Rows from block 7 of a small model that predicts concentration at each pixel, named by matrix and row number. Rows with one number belong to one channel. Each number is 128 + 32 x the weight over its row's rms, rounded and kept within 0 to 255. All counts start at 0. Numbers have three digits each.
After each channel's rows are labels from the 100 images, of 14976, where the channel reaches its highest value: "peak at" is the part of the image that holds the peak. Only what is clearly more common there than usual is listed. The data: reaction-diffusion patterns (Gray-Scott).
# convs0: first 3x3 conv (model.mid.1.convs.0.weight, 192x192x3x3, standardized in use, each kernel summed), inputs 64-127
# convs1: second 3x3 conv (model.mid.1.convs.1.weight, 192x192x3x3, standardized in use, transposed, each kernel summed), outputs 64-127

convs0.16:091086178111163153066181127195134152108131088073199128111103072153093119153102148206128098098092124172141126099162134155108077129161135139149090137085086140166144091180124122137129105116095109
convs1.16:150110161098123089123112208131153125176150175121210131114096123152101091170120105127169104143096106194127126127163146097149071104094164085125104105104138119145112154140116092127100117167121073
peak at: bottom centre

convs0.168:098066155147124127109133056144125169147106056093115151159108104168122072146145107188123150156112137133139107163089141079079068103122135149141089131109111144133138118151149086137090101157050122
convs1.168:122127105118187127125170127154157147145204109081068158122132092143123105140168135117140133118116120055125074094125104192126159168156130157117129137102092122132123103129011141142180090131146075
peak at: centre

convs0.54:133143058119094111142109140089112087150113156176108149170160148137159148102170067076160128177124127064104135175130122077113166145106090195158164129167123125109119134149146148144106138115141159
convs1.54:104108110098095157137165140104126140117064127153157162082134131166156090108119145097101086046190085144154112126096085069148133105145080106138068164152078125116177105129109125142111111101101168
peak at: middle right

convs0.21:140121145095107140095091201165129176147153070113182099087131106121100156135083172141083164103171125177160156096122125178159140099155110119134138111092165080171102140082117079147197182153143085
convs1.21:118100165101138118154115174119137143102169111111149124102102083085151137112158112163122130112183130129168154153138171097124171107176143151111174125058123107126143110080126115113151052135168134
peak at: centre

convs0.34:152090164141136148098132129156159168104163116051163121135111098113087140137105167138156106102107126148150199075190108195167108125169186127134056133081098136153102104141123064125140088149101126
convs1.34:133111144084122105148091151131109123157105123099113117153143139124139123099176114175189102127118156099147118187199095060137093108165180123101121133140134141138136127162124125124117185114137099
peak at: centre; top centre

convs0.26:141132141108125075172141125120111131160129174184093182108166160100119110045149142113131118159128066098096114196068091135117134137132114109136179068153105075094086185077142189131091149156134130
convs1.26:088142141182137149121062089111122124128114119102113160178088126113130071119182176135057170130153099136136136138097132130108048089110149078093131141078151106076156114111172129156146182170128138
peak at: top centre; centre

convs0.73:168116080156081170172090139081067124169145120107107110132133119126122141110145115107108173159119123156150097149118171132126230050116072122117153084103057134072087121119084160187119120111119068
convs1.73:063094084145093118122145141145109175110148172087175105085141180147145169138111156136135103186090105093116186104130175071125125166160134118107107133151094148171136158156160132131136037140125135
peak at: bottom right; bottom centre

convs0.157:083091136163145160141164087170105121129086074137125091158154143166166079134162089169057146153078163152096100150099169107076174095098062154156161171124114200133157122135110112074122078078090154
convs1.157:118107145050130131240097144103094125164090179120102154048159118148151165137138128169144139110153070126115124085135166063148141157105141087083115125110088088085126132146076135179135033129144114
peak at: centre

convs0.115:150074119153075144128089096079121123154156067088128106177225131099179114104190133147086159173118171135154149085111168159143186084126149066111172127116143088085109125081132089165188127131129121
convs1.115:096155100032103090120124101151070120065111135123136144150136120145090093101130128130119160127191100111166156158112183161098126160101186118125173107150116138155134159112099076154143112123178088
peak at: centre

convs0.102:125136092119053101165107139101118131191116111137110127147206072119161129112210132120127118183169145103133106181106056094131175129103108125107196131162150117088092177076148165090131151129114083
convs1.102:081136104143112159178106129121103121143121089150136152134139163069167094112079142099116093139103114163115048101091194100117090130132102136130117139098123104116114113155160175147110044150135151
peak at: centre; top centre

convs0.189:148216099123123107173088143135139103145128164159075172086143148089169148118128109097178087161138152118129137180147140094162147165116142091081149112184085101142067151081144162118113140144174086
convs1.189:074094090130123061101103111116137146104143132149173142131164103128090116165104185124085121133142099118178158133165103140126129114104063128115094092141106160118133153068162159120083113143094132
peak at: bottom right

convs0.79:118111157122107140126168126148170189131152121134182102087128092116108077165117148166136067102161124141161155109116076153112085101174166066072149110110097116135083134122122155120151149141119079
convs1.79:123159174099082083137122132133176141183158105145101105065141071152170099147181126126144130134143118110138138092119110106126127119089143135102170123121147073155126134151131104127130089115128100
peak at: centre; middle right

convs0.110:100114099147122158145137125121105116121125138126093089172154152129148111118171091124104202121091101198060115125141134112083099133107093191143151169101111135081163113205117120156113141110116157
convs1.110:117056114195144164202138050163094110112099083190169160097090138190097171133085123117160109105081133108153103105179070115145184131115095111134163153151133151111138126137184126122095170161126165
peak at: bottom right

convs0.179:177129162095128061138111169076104110162155153166124108124183173090154081119177105108160103133147105093114090138090158115183159099132123093060134047151197088098084107124159167125138125142151110
convs1.179:148093123202091089121143142138061166160074117162103134136113170152130096183088116077092111071106148129162141136136138074137149045106165091116103145093092140198137123113158070145174083126128133
peak at: middle right

convs0.18:131147135078133129155102080132118159119149089111127135117189090150184106100124112124108132164122176123121073112091219126151119102105144118116158141119126193087117130129168114095128131087158142
convs1.18:172127062203106181089032109106157115158131130208056098109078167151140150121164142147129098112061077144056114081096089147149166098123132138145086139147112119192103124177081133140105046110095130
peak at: middle right

convs0.1:145054234095125136133095135156132164118150071067159101114131108092144095134089140191084136135074132166119129089124139162080139101157120135146081113056070142157162103095123086101115076138128130
convs1.1:090171191167184126161154159144127151088147161136153091102154091089125125138125098111186157167111130159193179145097141113121159058143196107106160137152150129151130126159095153134182161124116080
peak at: centre; bottom centre

convs0.116:159068186124148136106153136154131161108169051086121133104126087119115110130095168176108166117115110183121123086141192206094128098168156128116125138099116163121118122130087075141100127140127149
convs1.116:107137136167145100122120104075189113140112124190161134112153119141115157126150100155176111142163113062124092145117097141148154115163138095119178140154102141117153144074112159125103126161164066
peak at: bottom right

convs0.183:107086118138138132137116109104068148153120085108097119175109102196164079141154116127103151177109171109093089150134123085068167107120125167185119170091113147119162076149108083102098113092072190
convs1.183:070102112074136122096153089150128134173176091144169164171118142152117131082149155151102115148091152128104073121204180109148125084132161158120096142153123074208115146125084135135123115136112086
peak at: centre; bottom right

convs0.31:071088128120143143164111083150111120167096116126103108173150141147167070142163079151115171147083136147088084158085153100075171081104093159145142148096092136103144124131102176111119061109100119
convs1.31:074126131107142184165132101103178082179107132130111102130067180143115098133084103123136106133096140116101185161096144086144120078127079157155140158121109079150115123096100082109140050087097136
peak at: bottom right; centre

convs0.93:170140170136134108082145138133144148087206114147172137135060110138085161133042161165153088101164067120137171107107143120136063133147182116135067111103124139132108117177128138191149155126127161
convs1.93:124127087089124130099129132134122107109126110167159102171099085126120124097166119186163177141070151142115109151147137059087086159095238132122033120116170097127124141188124145130114164159144130
peak at: middle right; bottom right

convs0.105:098128128168149132102140063105124093155073145104074126194080101184131100125145090089124129166110177101123152152119085073101092106097086070142109166095102141131083110141127137090096124095098156
convs1.105:164112160177136101148133093106138132090144105106071213148126139127204104127198143102108137195160130133102117136129070115127129111169144131117140127144133109166134135076126192142177091120110170
peak at: centre; top centre

convs0.78:146157107147153133118205168169087178168156114114192115096050129171133130065150072094129207154108137130136119136181098094078112135038134141139121134120115141122110093128177129166139118155108162
convs1.78:101066217133087160093121104105124108052109090117163197116149104091081140144121124067137104152193149107145146123081102106129131155111175107095080152183141166142164099133131127154176165131125138
peak at: top centre; centre

convs0.131:134109163136160176087170121184154164098149105131137129090081100104083119139116148162131108082138099141145153081151165166161104124143164093106082137129152163183134094153113127134134146145146127
convs1.131:061116088087099131120102210182179123152108149137132090129132108101102136151116126131196090108112129171149146123180185126114152112132137125100133108111152099121098164120185128124141120181163090
peak at: bottom centre

convs0.128:148135090172090092139082171088139088132131159162108173135173163088144182064165093050140103149166172066104120153149137106172143179091096148116129083192141106075093156085163183115119140147145128
convs1.128:191154084166094097142116109116128145058093187140062179115163106105109123130158125084105121093145149135136123135148109121116097153173060141131121130109090179125138125188119184111146107126096120
peak at: bottom right

convs0.37:127066121101168098114084074139112124123116093111129073164171098132138112174143155121091156138109181137121060140096209115106181070097114163152117143087120178127163103105118129113148114128136161
convs1.37:104142101133155146162154112124130138144060126174140067128058153156174123122063073128114081107129084093136106139083177081144094122137129125135147141116090096150136143173088145152098075078154107
peak at: centre

convs0.139:119098173109162153077151126107155194083140106130160081065104139173113087157090111183117093116096088154113186120126083160134071162165169131099091103096101106161136112106108098128110129128115115
convs1.139:168185126036139101135155146169147140134129138091124081143093117156107151089173120104122133150081104163177131163133171156112188104141141097139126151127135146118127146104131091111136174130135098
peak at: bottom right; middle right

convs0.177:122117114130121141126166107153110109094085145111153167133089098177109119164103157111145140130131163104172125155096120105101113090183156132138066146063095135148111104161152089080099088104086128
convs1.177:049136180164088115058046106139188125131110112118100143125134170121146085111163153086164104156097150157116173116176102186103124144124153150155089157081179106104106139176180109142104112135153071
peak at: centre

convs0.174:127068139123129143147138076126103178110092078112097083152118111123143081147093132197076147145088121139113098142093171144094169080124108178128090169072075195127140113168098120066105060090098171
convs1.174:143125135213123112141134110105099140126113098090103105170096154141076113106083085098146128094084152173112165108164156160127125070105083144139137135141111102114110139137119180152116194143089153
peak at: middle right

convs0.138:185100074121168110133104156163148106117158173165093146105113182151165147125193137166095129122107104142118088148098073083098144115129141163140149099140154136154193132159149137095156083087143173
convs1.138:124080151087159094161143119129141153077062078153102103102136223196150175121132139050093123117220119172114150116150131109124133150090083089123069139176130082153182136158106111129163136135117108
peak at: bottom right; centre

convs0.148:098130152103130156122097126141187149166106154131135128117147114125138136108156130115147153127099094089065128151102024137142093164094182129124169142101081098096099129138152173116043096116123094
convs1.148:069145161146126081098079140144147123105164087131129157177109123134111142155067142095167141142208106084079131077099100140122125147137192126119104115091137126130158135111156097122135102152101148
peak at: top centre

convs0.95:112123142112133144076161127147122149107157161117167139121076107124068125142090144153174094081113125141165110059134156152143059148147150096084086124138117114179131097141154129140135140147128133
convs1.95:070086113106167129103128169152147125135128158135123118161169151100168088160122133165177126149072115110156162165171156083116164041112185132140072136100142135137119143077085161079156093128147081
peak at: bottom centre

convs0.97:133124103166122086148136124125183156132158164095134101171124195062144145088133115049117153123136175116138142088141124132168190161095095164166135106137176089148168117129113128156098150116144144
convs1.97:102161111144122106169119063104081157054120155076056129057101146156145092124166085118129152096123065152193146145077128119150084088130091092109113148074167099102142128171140135151130049141095135
peak at: middle right

convs0.4:131187134111110091182172122102141141140114186161125184092125162107097140083151119084164110129124109097152147185122082120189117162126136108075176086194126102128057138094153162128085099132125092
convs1.4:134112139129092109069069139109138122142140106106119132180152110093074090149140079222102125137123119109165143148163141117078042153123109131147086116105132102080143116175102155155199185147121131
peak at: top centre; centre

convs0.58:117080128136124162088166113159124130107128082063166113142120103192138085196131131153098137132065161174127088094108131148106146114135145145138106159097109194151151085141096081085126118078077136
convs1.58:157155109100152154143134139111132096080145121065168136072140183199099131155159137113169122095129109100135163154132156100142090113096184119092144114124122136115118138113161153169104185166159084
peak at: centre; bottom right

convs0.59:180185123117057066146095166103108131160156174210088162151182119110159173088185109095161113163148114087135122173137115117111158142162131144109171117178147106065095181083145164132095100146132099
convs1.59:053166116164115145176129179118134109091110161085148117122169069067157081223105108078152124135108148149143067092090138103139148142161116159149101123060054158141120119139098194111116141123105117
peak at: bottom right

convs0.77:128147153134124152097121147142104148132082098079098107153111075154130108107099149035108182162124136058143082104111216073110108098148102115126106144148115179150107025108140106127143135112088161
convs1.77:087105083122168158121164102170162140172089145106106096142147151120127116120107101103133119104106164098096136101189131087133077128093111110176104149135117053135126144076178156103074133129123110
peak at: middle right

convs0.190:112133113119061110160078115082101109188104126162116113167186124103166104093191099097118133182137121098129119165096106082120170115109108144144174108124118089092093137108128140122120130118127107
convs1.190:137173175102116174092110128131162176083088122113110143125101109136145158083037151127110119146167159100070123111093093127097201109160149134103154143182078179096121124148142144144077134103126156
peak at: bottom centre

convs0.0:174105198149088138159077154058097125102161130103137158130126080135153154088131134175102184131142146115091152146123157140145129158165137123104124134158117157086122069130092096158149076138125130
convs1.0:164126151159098126132177089111123167136057096062064161097124145152088129173086152093143094135121158211108136129109160197109104190138196053127162145109139131162156129126159095142134116136133118
peak at: top centre

convs0.39:114106139149129143082204091156168163076100108091104090109075172154087097143062140162129154064148125145091137099114107115189128096145138123151099119077135121185110064150109108141149083112104113
convs1.39:164163138127173123140178174121150092158174096157151099141166134115153096144158070174081136141127110084131077167074146128131115121139202114116156111160106086175130143168082096086142117131107120
peak at: middle right; top centre

convs0.118:126089156124091147151142072160119145090066095057132100171088086128124092193163121144083140097099158150144121120127158108135102085138130125137096161073081150131139045160060119160161090097090141
convs1.118:138126151123148168133127160145119119068194139033129092081152073123107100117183096129172089162076145074127089127115084133114180109119173148096173110034092129107099126103135093101167167143170083
peak at: centre

convs0.22:129088100157150169124159133170120138086162142113134132118110159123119139129103133194119170087105128218092112092177172179112125089136143138134122124118092145131151127157106100134182120080110150
convs1.22:143030118140159105111131107168085117118079130203116168172128139123145149191156115069174105155113144080138145150133144170130075064121075089147069134134173157128150150080137074131226113155101098
peak at: bottom centre

convs0.117:086141125119133140128149131113158135102127151134183114097117107129094132191126113112171100070178152166146143107156104161150128100130127080064150116107186121087133123103121105115199128154143106
convs1.117:160157155164128066083113187149172169062028111108119212121126101110130133136119108113151140170179161096112200092157138105098122160178165102121126119157104149093123128096174163160146119138131122
peak at: bottom right; bottom centre

convs0.43:150160117194140114074161137137099153084136155105151114119103113124113129215079118134150138082168143136166125097135189148133098135121107117096107191129139163117180141144151089143175172121164133
convs1.43:101064117089128187096131149145091157101166136150144134138134124127102156121119166174125147191195109128129176070178140150120130077140155149106153156162154116142144141058070130119127080134134090
peak at: bottom centre; middle left

convs0.42:093107173074146159085153120190128149122107101146066124137108055146082062167165134172107145127072106139128101068070158113104131122136134083137114145120078148146125125203088097118119098108108130
convs1.42:154121151150128113113143073146121140151108141106157111151094129154122171078137093153144111129087110149061164130158133048137109162101116119138134149084129148117133124064137075120107076128099108
peak at: bottom right

convs0.166:138141099165063117161177103084098114141106156137112137163186098119143145103156093132137157171150135075067099157069091078119146095078106129085137137160095131051056157110138087114157152126098079
convs1.166:161104167104112062135094130091142101146138113090081160022147167130122144133115112213148149131187130130147137132173120134131128161094092141130125141104078141053134124135160127133113207078087138
peak at: centre

convs0.11:112089123148125133154106113087142094121129104149092160156171142145185115117164091103112208158095157126083098168091170129122154086117096168155128124107074148120177146142141121122053115117141170
convs1.11:168080088128135170150140049108144198159133116085104092159130139105119109108138163184084135149112145082153105085095118122129114103119122117123174145114126148079140113115144080123104112079130134
peak at: centre

convs0.109:109099153180181143097174081114142158091096107111149137123096090147093111154097147197115186121076120190135154128150168137111109118138118107158073182100111109200129144126116109156127111134111131
convs1.109:196075122115193153118097097136191125137195120176130150162169161148111130128141123148168085070148118075093092146081133161147096115080135162114110133091157159073184137172121085131106128120094126
peak at: bottom right

convs0.27:144129088175145150158163137130142124120114130098142111166149138164090174139047124096058118090103163071091147124163247068127183140120113159098167098136060133171148146126125106133123169127129122
convs1.27:068100124139115178111150099113132222073051154141094188147105117184143182147132141147137080101118127120122157127107136078154140091137165067107120151058140119186128123102135107121174070149122146
peak at: bottom centre

convs0.15:092141096116139132078153136146146117108109090115126172138073099117103092123098106059184173117137097063147101107146092120114078180150136168155095138080152105129106017183136138106103084175108150
convs1.15:156126115134145157121182080118133147177156138128103099139116170162155143122185094144110154092115111158120071109173191125134100057096127125122106144117086086078139126134108096133083131101103122
peak at: middle right

convs0.28:208155133174114104184185055108173142095112142108159112080109123149092123083122172146120165137108154086130127150130083139188081106175132029116097161136088107191155119111160150045084118130079053
convs1.28:025129165099146097113074102202223120110181112154121113122102155121175080111099184172089168132199118135093158133101036137118172168135125114101142144094089163127140144093092083099164167133154139
peak at: centre

convs0.170:187115118127156091145083155143099081139195147165075205177157165116113177091104120108078107153177105079130121122100168153178149155103131164127106105210171110151135150101169142162094142141183141
convs1.170:126150068154086182149132102137136165117047155111157065100134144159090118112128082170154121100139163178109110139220106172144089107120101119144116112146127090142118141131140154126142146158141106
peak at: bottom centre

convs0.156:116118096144102120170105109096076103176117106149096100174187152138186108086179094105089158159112189091086102163101172100114207115086071151153180145111106138109137154105106135116108102109126134
convs1.156:109128119124123135175172074093146163094120123179092138072180106158136186096143111192126136089159123154143122149166110169139175126110088066138159137099119142135134128053134115122112097104165172
peak at: bottom right; middle right

convs0.135:125140090117119095120101118165146169143137126110156072061112125122085179174123160131144178165130126191179121099116075150116112129169088117064118152093150107125085132110175143127192173171117125
convs1.135:092076095157156134172142130124106091114113157205065126132132150163131131109081152112147150089126154134231168125064174100158084061078025127135112138143143093144142142074112101167039142134109116
peak at: centre; middle right

convs0.152:165171142120109098171112164077116119096148183162092142111178177101148153072144091084122132135153142126123139170100143117144136156129115150096147057161124106070081196110162161127118149174160106
convs1.152:155032173135095145116107148131064140103081099174142154152076130153077114156116069125107122136089125121080153094099116137135145179150089116121167122083121163121156121154120190132133188110141132
peak at: centre

convs0.107:121119110139092102173096119077085117166125129151085093158201148116198108101185095089096121171144148100089132174107149112117199109091092164145185122139115121080118151111103129097106121072145104
convs1.107:138171141104138103180108113102090154111116129142149143107114091126124086128198166123111160085140143136065112106162091065136114120141083151132109126155100126094153113111066134142070140110072129
peak at: middle right

convs0.35:147112147127171144143106089085111162132155105120161098125153104094139096114103149149106173150116162157072145103119213080099202078120080158141145141104092156145122129110135074153151127128153139
convs1.35:131179069153100101138129126072120136140205119096120109194125164078143182134088112130125144155146141072077154124128108159123161130164082121129149103193141160089146135169137185112124154145139116
peak at: top right; middle right

convs0.100:125118118157144120188111099137109070150101100149119074191165164132140121113193109143086137171089234111115095115129158097138149093070070146142166159091138137120152122125115100103133088114138171
convs1.100:133173157156159110209226118144124105112103124179088091122132188166128105142137132129144151121152106183138123131110136047159177062164111165117095142150160110199126120146047115131031153122125115
peak at: bottom right; middle right

convs0.149:166117166105086126105081168147114117148205078049129106115129112085089074123111162179134148122112144115173141072145093138103135115136191128142103100053125079144098113045106100153141121176142124
convs1.149:128160106168146179131157119106123122131162127079094122121155156105135137107098132195103173171053133158125188112119096165098162093106116113114133131150087157161124163119067134111109163156152104
peak at: centre; middle left

convs0.113:167146126135083086178149143100100129152088149157098090168170148109123101089199145089124121145156142080103113183201140134169147105038156196114132097160115131118097142138135187100121080090141101
convs1.113:133082142189112124160115138099062101131072175190139138107141146202113147141138124140117070102122132125120106079085033104138100135127116059093202138097095121183139146131148214168173081133124100
peak at: bottom centre; centre

convs0.133:166107132181140189146136112167115151167142147135130087140175166165166107174159139151043102141103135136102092120125184117089178043125105168131167131119133134144143102109086085129200084060112143
convs1.133:178059145099191114149139129198121157112071113130155170125136115117203142165135120065160082101134120160099120151150084083146208158137091109083129143163180081176142131115087065128131051135141125
peak at: centre

convs0.67:124097173122139126142093181114142116099172132125170151058150108062114113150097176153121152114091124182114114102123164156107134104140155125125139082097108109123146169021113134160161183140137094
convs1.67:073115123134135122106091087146146084150218146132115122096170199120115153117155085165105086097160087062180124135056125185130070116147113120109207121130107174052126145098162121134099109111107134
peak at: middle right